python train.py --crop_scale_min=1 --tokenizer="word" --vocab_size=35 --encoder_expansion=4 --text_encoder_norm="layernorm" --text_encoder_head_dim=32 --text_encoder_fused_qkv=true --text_encoder_positions="rope" --optimizer="adamw" --beta2=0.999 --ema_decay=0.999 --batch_size=256 --weight_decay=0.5
Rows from block 6 of the image encoder of a small contrastive image-text model, named by matrix and row number. Rows with one number belong to one channel. Each number is 500 + 25 x the weight over its row's rms, rounded and kept within 0 to 999. All counts start at 0. Numbers have three digits each.
After each channel's rows are labels from the 100 images, of 14848, where the channel reaches its highest value: "place" is the part of the image that holds the peak. Only what is clearly more common there than usual is listed. The data: rendered roads seen from a driver's seat, with toy cars, trees and houses.
# convs0: expand pointwise conv (encoder.blocks.6.convs.0.weight, 384x96x1x1), inputs 0-31
# convs1: depthwise 5x5 conv (encoder.blocks.6.convs.1.weight, 384x1x5x5), a 5x5 kernel
# convs2: project pointwise conv (encoder.blocks.6.convs.2.weight, 96x384x1x1, transposed), outputs 0-31

convs0.226:495501456506465469494506498524540479499512552506482473471525503508509528559466514504531510454467
convs1.226:507502490488525487523507476505488472473528519441458499533502502489501484439
convs2.226:499478509467503490519450499491541500536498485504483507541484505555509459493525486506483481522534
place: bottom centre; bottom left

convs0.35:468468483474490488543536521486507483526481504462523465561469464512490469452515485480504490497502
convs1.35:465481506462467496467482467488498498480483475476456530468477485487507474462
convs2.35:494473514465502497496456539462522481506435505511521506506480486502496516463504469519501516537491
place: top right

convs0.172:432500533475488521540482463480469530528501513455495501533494497490480484455511495445493476498505
convs1.172:492522510509508517529517531514538520459500525530484449489543508499470522472
convs2.172:545498489504491491493488522510531502517511447532512513496518516542529489534532502507491495469522
place: bottom centre

convs0.112:521481476523496488495491504485535536491505506498537494470492480526494519492487460542534541524483
convs1.112:496540598539512494490488494493504518506479495483478487490504511491493499487
convs2.112:481553525480512542491529515465515496488511486421480512520527451461506514472475533468525468541501
place: bottom centre

convs0.382:499472515497502457538496513550512547492527484506455491525524522531546473517489511495518467512479
convs1.382:550515527516506509534488546496507485497502489504493483495486457446456474508
convs2.382:490545516471514504452496535476506481498507494499491546533515470465528480520494530471494467529538
place: bottom right; bottom centre

convs0.164:510472510487506533502527510470484499535486484411517487507477505489530444507504501455489503501511
convs1.164:492502497496495497506496497513493499500500482491518616502475502496516493501
convs2.164:478541535499478509490505494509470508501488518505498501484519487478507534547506496467536511477461
place: top right

convs0.234:509528488469478511466492484527468461561498513436535523530483496486521472461501538454468534487485
convs1.234:505499426492485505491505495507504497452505509507468462519461534467501496522
convs2.234:484519484510532513473508502474522471500504511535499522530501468481521482478501457502460482558509
place: top centre

convs0.59:469531501522483492518502475550480539479513463499499496519475498539484485497493487491486491509511
convs1.59:505535512508511519507490486528536490491484497503437472466498462469469479468
convs2.59:490515533457491485489492552477464487483523485503483535509522483473482477558512520462515450497516
place: bottom right; bottom centre

convs0.62:484514498469499487518509522489552510483550482518466488524534533525507511523425496521512524562504
convs1.62:503551497478509506502455527515464484478532445490482485524506469513522479493
convs2.62:477522479463497503506514499476530511537563496468484475540541495530496466510486503472485490504525
place: bottom centre

convs0.4:469528473501507534488505484531484494520479510445514513526479528501555483492505493449469528482501
convs1.4:491488468510477519482457510499476498479493490500521436517534506541531512534
convs2.4:505495492497499495484535466512487492526514523502498476510447527473436477475477514527453498518497
place: top centre; top left

convs0.336:492488460531458473511490493517522500521503506535506476516509510548485482537532479499539478467459
convs1.336:512503488519498493516463451488521527495440453511509491494482490459468512510
convs2.336:463506525492498505521438478511503530510482479552452502521497516543506495486561477496483491490520
place: bottom right

convs0.378:500474516495478473489455513504493499472495509485505522483500502479494529497523471487527529510470
convs1.378:482518505476499510499501494463479464471446491526475446483544497498480498482
convs2.378:512496523521478468503487519480491523450508496502533466464486474499447527526472469520507524500493
place: top left; middle left

convs0.318:490535492518477529474493458526470485519556525449533508484519489513475491509546470467490497464500
convs1.318:454505529513497488501470473520502479457476552510477478509494481453501487472
convs2.318:510517503483496478458483484484533475489508523543527526504448524518467484551515493528483517535506
place: bottom left

convs0.358:470500500530509517495480468510486516444517501496494488477494498509459529496481477517504527527487
convs1.358:506530519490502493521532496505494536567517491473479554490481484507537514496
convs2.358:477510536494526548496519493518516529547496550532480517515495498507515458518523519506487427490514
place: bottom right; bottom centre

convs0.258:496499501508510512519451483486525530477491498520493515475513540523465550515440468528485555520510
convs1.258:472469483494492487472473469510460476523461468491494497496510476495434505487
convs2.258:488483538515496505514505481473466533452481511514547478477445512473454515514454465486481507508508
place: middle left; centre

convs0.140:512488545473519494521491518487546521494513450538458512512532469526482507503451490522508473560527
convs1.140:462485552512495509509466486539480500470457521469509524463468497498505495478
convs2.140:493505502507494512498485517492513481449469487500507472485511498474552533521498487478501510483501
place: bottom left; bottom centre

convs0.286:522485508460491494477508473488495487524501511493498488511496523471505490468481555468499478524498
convs1.286:464475525473470466487527495465487530543521480458483470466495503506512511506
convs2.286:486523499501476525489513515508474527529483487539541508480482468500501513544526492528521508461493
place: middle right; middle left

convs0.27:498463511484509484541446494482550546477487519513489497494521495525487521490516471527541486542519
convs1.27:501516540510545489492491483484484530545532474498518573506506501508491496498
convs2.27:486502481517503538502520486511501528523498529506524492482497504476502485527507507494471478459498
place: bottom centre; bottom left

convs0.51:538467503505489477470506519481487474505474498493545505494487506449549515495492499446473529482489
convs1.51:503510496457482497487529466492476507519472505504517491483478494476423461505
convs2.51:486545502484471503464443514468518459495494493519499509517496486491506525553513519494489523483505
place: bottom right

convs0.19:502505479503490495514499523492542506499511507497515462475489532507489523552510499523534525477479
convs1.19:508538479486481505491476491514483500513497478522567469528550488486534493482
convs2.19:470518526495492511496499502473508501520502545505511456501509517477466524494464482487474489484479
place: centre

convs0.47:522533536540523545463488478515470499522529498466508487466483481527493497490519487511464468516543
convs1.47:456476478466482497516517508470480488521495487466470485481512503451486446491
convs2.47:486491530480521498505508544455519455550487524499477515513512472491514491536510485494546468528494
place: bottom right; bottom centre

convs0.116:498501510497508493526491546490513516452491504491463514484524493480507532542462498533526533502479
convs1.116:534541518498512480505470491486458482489516490520530485499488531541475449475
convs2.116:483530513504515519480515539459517452525523487522505472502507497516488515512457483502488467530499
place: bottom right; top right

convs0.196:467496466458470502503495469528488512539504521497528517543474560527495472455515486474465526496507
convs1.196:492523488470481448522498490484504532556549507519493465503512510484470484511
convs2.196:494519506495472481510517512497500513432506523516487507496520460492523528534459514479549484491490
place: bottom right; bottom centre

convs0.365:520516469516516516486464492514552541483549499555495511475517512553506491550466493552466488520536
convs1.365:463484461464492486509478461509482489518467457490502461479474455495484503502
convs2.365:547477482535491497492482470491502519482506478530549490473455468528479507546470468502473540505496
place: top left

convs0.167:497462517517482477499486483494504487464509486481514488463492484477465549503462484490551533531453
convs1.167:488518533523515525517528492524532541529538485462469472454492486504497512490
convs2.167:466540511459533519457522534509481469508486490487499544551479487471506462499502537464488454526521
place: bottom centre

convs0.361:511483499496524508514528491490506488523456495477528445526447529497550478470495504484462485516548
convs1.361:479465509480496504505492519480492518453518505494490589484505501473481494492
convs2.361:493511526476515507514488506486508490569477514514451506509518498518508493534514527512551491493456
place: top right; top left

convs0.369:485524503543475510490524476542467500513547467488494485504491468570454478490509492513488461488516
convs1.369:496540537504510486490508480514514474475487520481462512497484449480464473453
convs2.369:521492544504497448491477519475499499476494468514493498494478470499471493543526484510501476517505
place: bottom right; bottom centre

convs0.37:484477476496492488517487503475521518439472493559522484480481523497444522520495475511519533502483
convs1.37:468528527504502513510509489501464462493487450487490486485511477548444502521
convs2.37:498488473503466467507475500494484537461533503552530515481487513512450487523472450520465536511498
place: middle left; top left

convs0.64:505473468500507501475483469459533481475520514517515518465500504478481543505463488504517534560470
convs1.64:510495483509506475488547508483483516547519493490504558510478506464452496528
convs2.64:511487522499529537509528467516505541560458519463513514484485501488475496485556522495539481445503
place: centre

convs0.198:515465510484503516513529510453494493531455473433514469504486510476531481513474512440498512504508
convs1.198:488498495496498507490517515523490477513481483475508598514493504499544491485
convs2.198:492526545486478506507502488494454511548497503517492524495512492473485497546516504474509516463495
place: top right

convs0.252:504511487502520538493494485450483506538463502516559533499464496491455495483540480508482532483506
convs1.252:499478460465480476463453481490522546500501502519538539520505507524508511513
convs2.252:545470468526459439514458514533498526484534465489470493470543482514522510516509497502488511473469
place: top centre; top right

convs0.53:494528523517532534479483473531490506530500488487471517516503496532458471498504512491505436527495
convs1.53:528520451478495474501491476473505484474497472513476442494522506468515463478
convs2.53:536507533507492484501477507519480520535489510473479542476529465517490499509566497516518485444514
place: bottom right

convs0.6:521463531464511489507528526494529510508472516525530484514460468529468485492520499517500448534525
convs1.6:469466469430494460493477484477502529470509477480519475509497485523501491506
convs2.6:518464466470475465534489524485474479486498507501483484523503513499517508485463523501529536508447
place: top left; top right

convs0.1:493506501505476504479449479520476538456512501561512532481499536491473532513487493513494529526490
convs1.1:520501515462511505489465530442481503529502485475484547476453488500490496490
convs2.1:491521490494507520526519504456513469498566482469467535518576503496498490523498501459541495497483
place: middle left; middle right

convs0.333:509488490491517496472511467504510514483482507540528525524439518477531476519526525474458475535523
convs1.333:532551509462485487470492520477489519515447487525505487508451488467496502507
convs2.333:460538483504526528472500498471503495464458541491520499530463493460487495496518524505512519488453
place: bottom right; bottom centre

convs0.224:485497507532468505505476477510479487506521478492514484511489535531502488512493460455468518481502
convs1.224:492513466481511510497507522509523508510492543526486443493504504453443488475
convs2.224:527505519483519495482489533467530465529460475507502513478524484471528518564530503503525473500519
place: bottom centre

convs0.292:526479498516498497471514518483483496523475515550550504480454479498506511474503474527460498505515
convs1.292:506473465477503516522467516504491526517529473476540531530455483457490497490
convs2.292:498496457477441477528484494518456508515548464497473531519528554528506472529499513476475534462491
place: top right; top left

convs0.52:543459491484539508501545493467545484520460535512530452520461528503507489521442503519483507518526
convs1.52:499502494469479487482509463513499465536442502469477496455502463487482484476
convs2.52:510457497479508470521513497492526525543512482507521497543467499519511430512495489473455492505539
place: middle right

convs0.94:537490514509556505490510564498512475519504515481498525505514467513497476483490489533493493514504
convs1.94:545473425494473495492483476495477466529459503516500515491519495509502492510
convs2.94:542473487503491467518463511468538503524500465515482489499532494540522507503492483509467514500506
place: bottom centre

convs0.346:524472458518494477507497479538528478495506509503510492518481527528528455545535487487494522476506
convs1.346:495510481512529515484534521521527509496468493501452456504488490444494542484
convs2.346:449536505480496527481485472524517514511484524491489470520494529488552511500498549458504496459504
place: bottom centre; bottom left

convs0.12:481511479498474506494475476491483515501538530524519516476514509500409525474487499506501513475486
convs1.12:489485564480484495482546488492488518551506511494513534511465530501516473495
convs2.12:505490572511510515532490520479516521517477438495488482490511489513527505515507496480526465496539
place: bottom right

convs0.8:554484507553533483465523489489494499497517495521519497471492448503499499494483476530489504541518
convs1.8:494507536510498472504493495487491476550468471493454459475538512483529485526
convs2.8:501498565498518474517547520471519489485459504514501483514488458479485520486505479501540491507516
place: middle left; middle right

convs0.204:508500470489493488475499525473526520485517509569518497484517514497506544512448496531495533545471
convs1.204:508507548469508535516466545515481511493495479502511490476528442490513490468
convs2.204:483513498461494509512497512475539481505506447474500520538526504510530479476512479444476479523538
place: bottom centre

convs0.10:474515462482471472516476531507538537485488514518484527486535498515507528534500499545514545446494
convs1.10:471451447476465495464439476476484487499511483501493501492502496511515487509
convs2.10:513482498531474498516471489522444526489457490528505468466469511490495543474488477526452524480486
place: top centre; top right

convs0.70:514502484486475503504515507505475510505480489529559515508462491495467500496530490495491536495502
convs1.70:511489458505500508464467503499560527543541519525503519519530508521513500499
convs2.70:511507459521449444510441496506514526478542462496469494492542489519513507527508479481482522482453
place: top centre

convs0.218:507526536502530562484505490525460517552469487483503502535461521532497454454542515499449476499540
convs1.218:468467482496512437470464455475534498536516493504496483494526500508495499480
convs2.218:514495484515453448524451507493515516482552460492455519492553492531503495530498450474507507487480
place: top centre

convs0.217:521526512473474537485460493488470472508465500488526501486494516482500526478492500499468579477513
convs1.217:522480500527466511467445554510499484515514516506478482525526523470520521518
convs2.217:475511536504516516529491504493484469522500475454435498531514500504480465464540516490508464482482
place: centre

convs0.276:503514460492467486498496501538507448508514532540521477507480537524501496549503510496506516465481
convs1.276:506516513536503484492472509508466442485546526464452504521508516509504474503
convs2.276:475476527476501510542470494498484524506483477513504508534479501533512469465540459470482477524530
place: bottom left; bottom centre

convs0.69:461465479489448464547494475502522489510526556502495457511499517548471496523497492510549489465486
convs1.69:486512468456501461508502501512462484485541502465451497513509500480457478481
convs2.69:511498520516520515478479499524539542529497465523493478471507492520503515526537472522503487502522
place: bottom left

convs0.108:536519491487536521474469482490517452527471507476499502522488538511508460508527524497483493511511
convs1.108:467517462487447485497498464467503478476490529464487534515489478499511463483
convs2.108:505463500488482497515467541495498501513475453519526524496499479532509511482532477489489505513496
place: top left

convs0.289:477517505499463490506481484458502498496527485507492443494526520511444536494455512485522524490465
convs1.289:465490503495493482483486480519469500452516500490455490493468480517433524488
convs2.289:501520462526499494488505510490513476434528508481473468469552499487472536512495490538534522478472
place: middle right; middle left

convs0.297:519520480513527531474460480483499475541465529473524507487502502481505498466508504507483534480489
convs1.297:489478517489472479466520467501484482468528475477496460526478496529441501512
convs2.297:477520448501489489493512489484488496505542471516531479525509498514492481501427497465460515518488
place: middle right; top right

convs0.355:487501526508490483506474476496474507478523516509475497486527506484496540489438508475519520506462
convs1.355:535530541518503515535507495498515541494530500452482472498457472480506479486
convs2.355:471531516455536537481496516483496466537461513492501531550459503504496451490500536481468470524532
place: bottom right; bottom centre

convs0.25:531500498468517503469507511508501510485533529478493534468525486463528525525500511503503531517481
convs1.25:522523526512508487472494473472495445497506500497464448528517479462467501496
convs2.25:477538516468519521464514529464502445518495490460509503526494484474507498503468539444498467522542
place: bottom centre; bottom right

convs0.127:513466475515476471507488512503491463494508538521528505500468466497486480544557493513521480474454
convs1.127:513505524525477476479485511506464454480541504477460458536516507472480510494
convs2.127:459498530463480506550485500513473510491484465552467487544487517530534491467500500468473489492541
place: middle left

convs0.325:503500491460449473498476517563479471491529511465498513508502536492492505514498520501507540479460
convs1.325:522471452482515495469458476477546501466504544483510526515484496524500496513
convs2.325:518474433519523517507499452461507492504485460492531498494486489505495489437521472494459523512527
place: centre

convs0.322:471484481491456457514492521531480498461529527530492525481537479481473530515491478496528530477442
convs1.322:491480490494507485440475470500457499484485450447507491503468516515519506507
convs2.322:487469490477465462536475528490477525447506498516461515498530507492538537480496491500528502484461
place: top centre; top right

convs0.337:497502475468457458542506512519518526532515513534496498511523465536480492523491495549514511475510
convs1.337:462473480492481463494465461485471471480461504474480486459481478489526504493
convs2.337:505470478478453445511497529527483541520519519533510512499497500516520514465469468538465526490492
place: top left; top centre

convs0.61:477512476456496482528500488554507557513498499495487533547503516537491447480517488482497512512501
convs1.61:509488497536499534528512477504515474475479543479501508507447451507473489470
convs2.61:504504495488500505461506498482488470510521520495533553502456472458477487525487520497476501539470
place: bottom centre

convs0.377:477508466485482510504480496507507519522470506541511519518466451531493487488536475540469500513516
convs1.377:513514499499500509533486497498503523595536498488485541515502495504504520485
convs2.377:533519540522501520456496474546455516509489502492507501463484540486501511539475540488502505486454
place: middle left; centre

convs0.244:494499481468459503492517483527448487528497483514522500534455497504459459459501532491454522485523
convs1.244:514501587488503487468519453492480502484458470509499497512489486494503498504
convs2.244:490492544505505511532526481520478526485480505536491462497483506513512514483475505497531480484529
place: middle right

convs0.223:505495507524497487518516521490472481486558466490502486515511499505467465505528474483508503495479
convs1.223:490484512484517517484453478531512453505478515513488567488515466481501473500
convs2.223:536466492452491474500477490511565496531476503490512564514494507529521486475538488511488509537527
place: middle left; centre

convs0.115:533532544489525512490528506514500468531479514488482497513497469535516486474506515539473487488569
convs1.115:496482461489486500528511507513540463440499522507500547511519501518455499512
convs2.115:483493448531495522483488496522458519485504506487523503469512513458530528481539473471507503508429
place: top centre

convs0.255:498544529521526572476479457459475517510460504511542504482470489485483525459506477485469494515542
convs1.255:503481522492509520493501499492500513571530489501500501484494528550555531485
convs2.255:514501513492468456503521517553479510481503493574481502491496533492522512535507524525479511463504
place: top left

convs0.379:588448493505516481502507521504546519510507503530537514484494459530487462546493495534493497503514
convs1.379:500514461474488506457439500515493470451519494494491497472477475497487488467
convs2.379:515485462488484467487504519537544483516521514491516511522510492549550472532506497517488537488472
place: bottom left

convs0.21:522499520496481515488511449463488492526498493483519469506481485494478490448471532477487526491526
convs1.21:502495535465473480478497481462472543552523481455493490508498496478497473499
convs2.21:491533502510465489493471473525509589502520471536509522486492463519492504565538503492499508501482
place: middle right; top right

convs0.229:528515510479505523501476496509496482538489512454512522500495519512489482498496533506460540440530
convs1.229:473494514467478485489476508476485532475520491490537563543466521482507499496
convs2.229:516489501498486479505512490484513525471491478522516489512486477496554525495491513480494515491501
place: top right

convs0.304:495508482481479504478477494491497535516498537508516521476509541465557526515498511499461547451509
convs1.304:500498477487510498504457468484447504481468487487543501469486469539531473501
convs2.304:466533481495480502496505494496478506475514470493490461522492503528505517482458503496495540493489
place: top right; top left

convs0.202:506507485504509489528485494482540506523514509509469497537527511532542474504469524507488473491515
convs1.202:460489475506488462502523520498498521440492525487522499490490453497550502481
convs2.202:497488486497472483514477488489493497485485511480543510470480509516452502503547465510525514508473
place: top right; top left

convs0.91:458516485511470507501483470550472471535516497449499510524487520530515469489523469460473521464496
convs1.91:506508525510503490499557502466543548497488505524497457458472503486475511493
convs2.91:528493493476499477475493552466508446504503472528507491500518490493501502550469517504488489502527
place: bottom right; bottom centre

convs0.80:540455486492543484535543528481526521489508507492502484502510511491519482514457480504510504530512
convs1.80:486518494460457475465476475452462468469525492506513490482512511494534489495
convs2.80:506505487527478480490450504508509528473512461523518499477514470536490516509508447501505521527514
place: top right; top centre

convs0.77:459524479506467500504507505519502467525490488502505490535487491531452476497558483498521468475495
convs1.77:507505518507528486496499482491503477489486493510459415448527516503494486498
convs2.77:438543507460492524492491475530504497517503520525459504534504501499531495501498543487500487484499
place: middle left; centre

convs0.200:538426521485492480523510510486495523544487500488524490510484499498516443494531494484491451492533
convs1.200:488491501497500501503465469501492497599490505492520531510505530499485491480
convs2.200:473530492491490520505507451489476502521517525522498510513489505458488505512502505490459520467489
place: middle right; top right

convs0.316:524521501497531559480528480492471508540456501501540508506448501522490451477583500505481453505540
convs1.316:477481467497496448465455462477529534527529513505510521518527506497489487501
convs2.316:524489445515463447515447502502508512485563461504466514499566480526521500514490470478475517497472
place: top centre

convs0.381:485535473513483496476528476544506470486571521513475497481520524520467525560472512513527507493463
convs1.381:502504511487516554469490461507520507474500490485515500433463480487484481474
convs2.381:478519497479516495454481503481532439504470503505513515523482497488485531462510511513531520519476
place: bottom right

convs0.152:461520461491480478523514474500525502529524506492509503527518517512499500502477487462512523485488
convs1.152:514521523558527526506548520501488510547537522480469483502496499520485498519
convs2.152:487541498463535533463507530499502462480491520492482529533498482500514480516476535483493481521526
place: bottom centre

convs0.314:504540484489500529467455521547488506500485485512498547504495548502524469494569504511447492486529
convs1.314:490498488505494461527472478447483456495487474521524465463463513482511485505
convs2.314:458553516456495499460490529493497491494532464452487542561497458472492456515508523444488481521516
place: top right

convs0.106:453530511466510520528489504437524507501462523490491510512508474504442506487551490529530489477515
convs1.106:467517481490503494493454464466506476475480463464466530483511488481485474469
convs2.106:485516467481478500463480521481499509517487501478565509494501449484483518500522500481488515492512
place: top left; top right

convs0.162:463466467482485471534476505505549455518481548471482467524524521529522504495480468496541502494458
convs1.162:473486466484468473488467492491469526494465523473466466470492497452520503508
convs2.162:484462503502442446547480501511481501466491474521499488502476524528480521487469467493492513506478
place: middle left; centre

convs0.186:523505501490497523443514523540489503549489484528541524506469496525511489461533507512467469531515
convs1.186:475463451465465515515557502514514484475474515483479514492470487483521500504
convs2.186:501500528534515519500529493489464492531496531505511431458474533465464534517479497536495505478491
place: top right; top centre

convs0.179:504533498498509510485488507519503512481527478530478547515507538518482512503465506517493554547491
convs1.179:501497487485498506489458490505486458512476481457489526495461479484461513441
convs2.179:484519501473470483477506514506475515461522510487517540497495461465486487555514508473518501487506
place: top left

convs0.247:518464480492486471495479519517509512480512477585489538513501478513477498506471486534492538550476
convs1.247:527545529487512513508453494514507474484474477506498435497489484469476525498
convs2.247:460537481499506512476543520452493493490549468466534476531510456472445471492496503444494460510505
place: bottom centre; bottom right

convs0.88:458480497500503489566537504455518509501496542497502428520488477531496500503467487504517476466512
convs1.88:494523471468486530498551547473528485502494462476493470472477500512491468499
convs2.88:518535516486527518447508490495497466490502536462515527502500462468483513518456535492514524495443
place: middle right; centre

convs0.216:506487520465491503500504478536506510545462455485515492559458531533518433479552506465486489525512
convs1.216:485487470463487506509564518516514498499488506468492470476471532474509547511
convs2.216:503505494502504505502495491501538476488490549470511452481506520515515555488507509542526516507508
place: middle left

convs0.238:464519504532513536509476488476484529543501485466519448500505546523490491465503460471475504485517
convs1.238:493514514499503497489475497469510476518474479545496454533560494485476482463
convs2.238:483495484483476499541477477511495495473503490516488497529498545531555475492528493457469475497530
place: bottom centre

convs0.110:459540505506523527516495498511495557533497473507465503531521546550512484467496471497453493503557
convs1.110:511519484484503506502477492518495497454453510475511541520442519470468474507
convs2.110:497486503498507498511511517447504505537439500498523508494471460448501507506514530514549518487472
place: centre

convs0.344:505497498507511533441476481484459505493464477518526516493483507452518529445504486473442557520504
convs1.344:491488511510486496486508478461469458523534454492459491501514510465450481501
convs2.344:481521498484489520452471500477490483490467519504557540479468502467460524502490506506505521519499
place: bottom right

convs0.260:488524496494477521487539499469468488522473495518572472507430498485506494482546505470494478492519
convs1.260:480447469454477477461471499516524525509487504478508502496501494499452468485
convs2.260:529470467482469458522485531481530501473558493512470490520556510527527482515459478479480500518513
place: top centre

convs0.383:499492490488505488495463534484519482452491511550479515502520513477475527493473510539525537543462
convs1.383:482476494515502489487474508507493482497473463494492431530517533511454536514
convs2.383:504479485537492478527529496479483511444481445545528456489461509517469504486482458518475493507522
place: top left

convs0.287:477521498508493516505528438467485495524516504515516472514491571497483495493448483456487497490501
convs1.287:462491542465508493505504502522503545560508509490483458507508505496513457479
convs2.287:470519473467507507466489542489488497495465511510515527515486462491515490491557523492522460517503
place: bottom right; bottom centre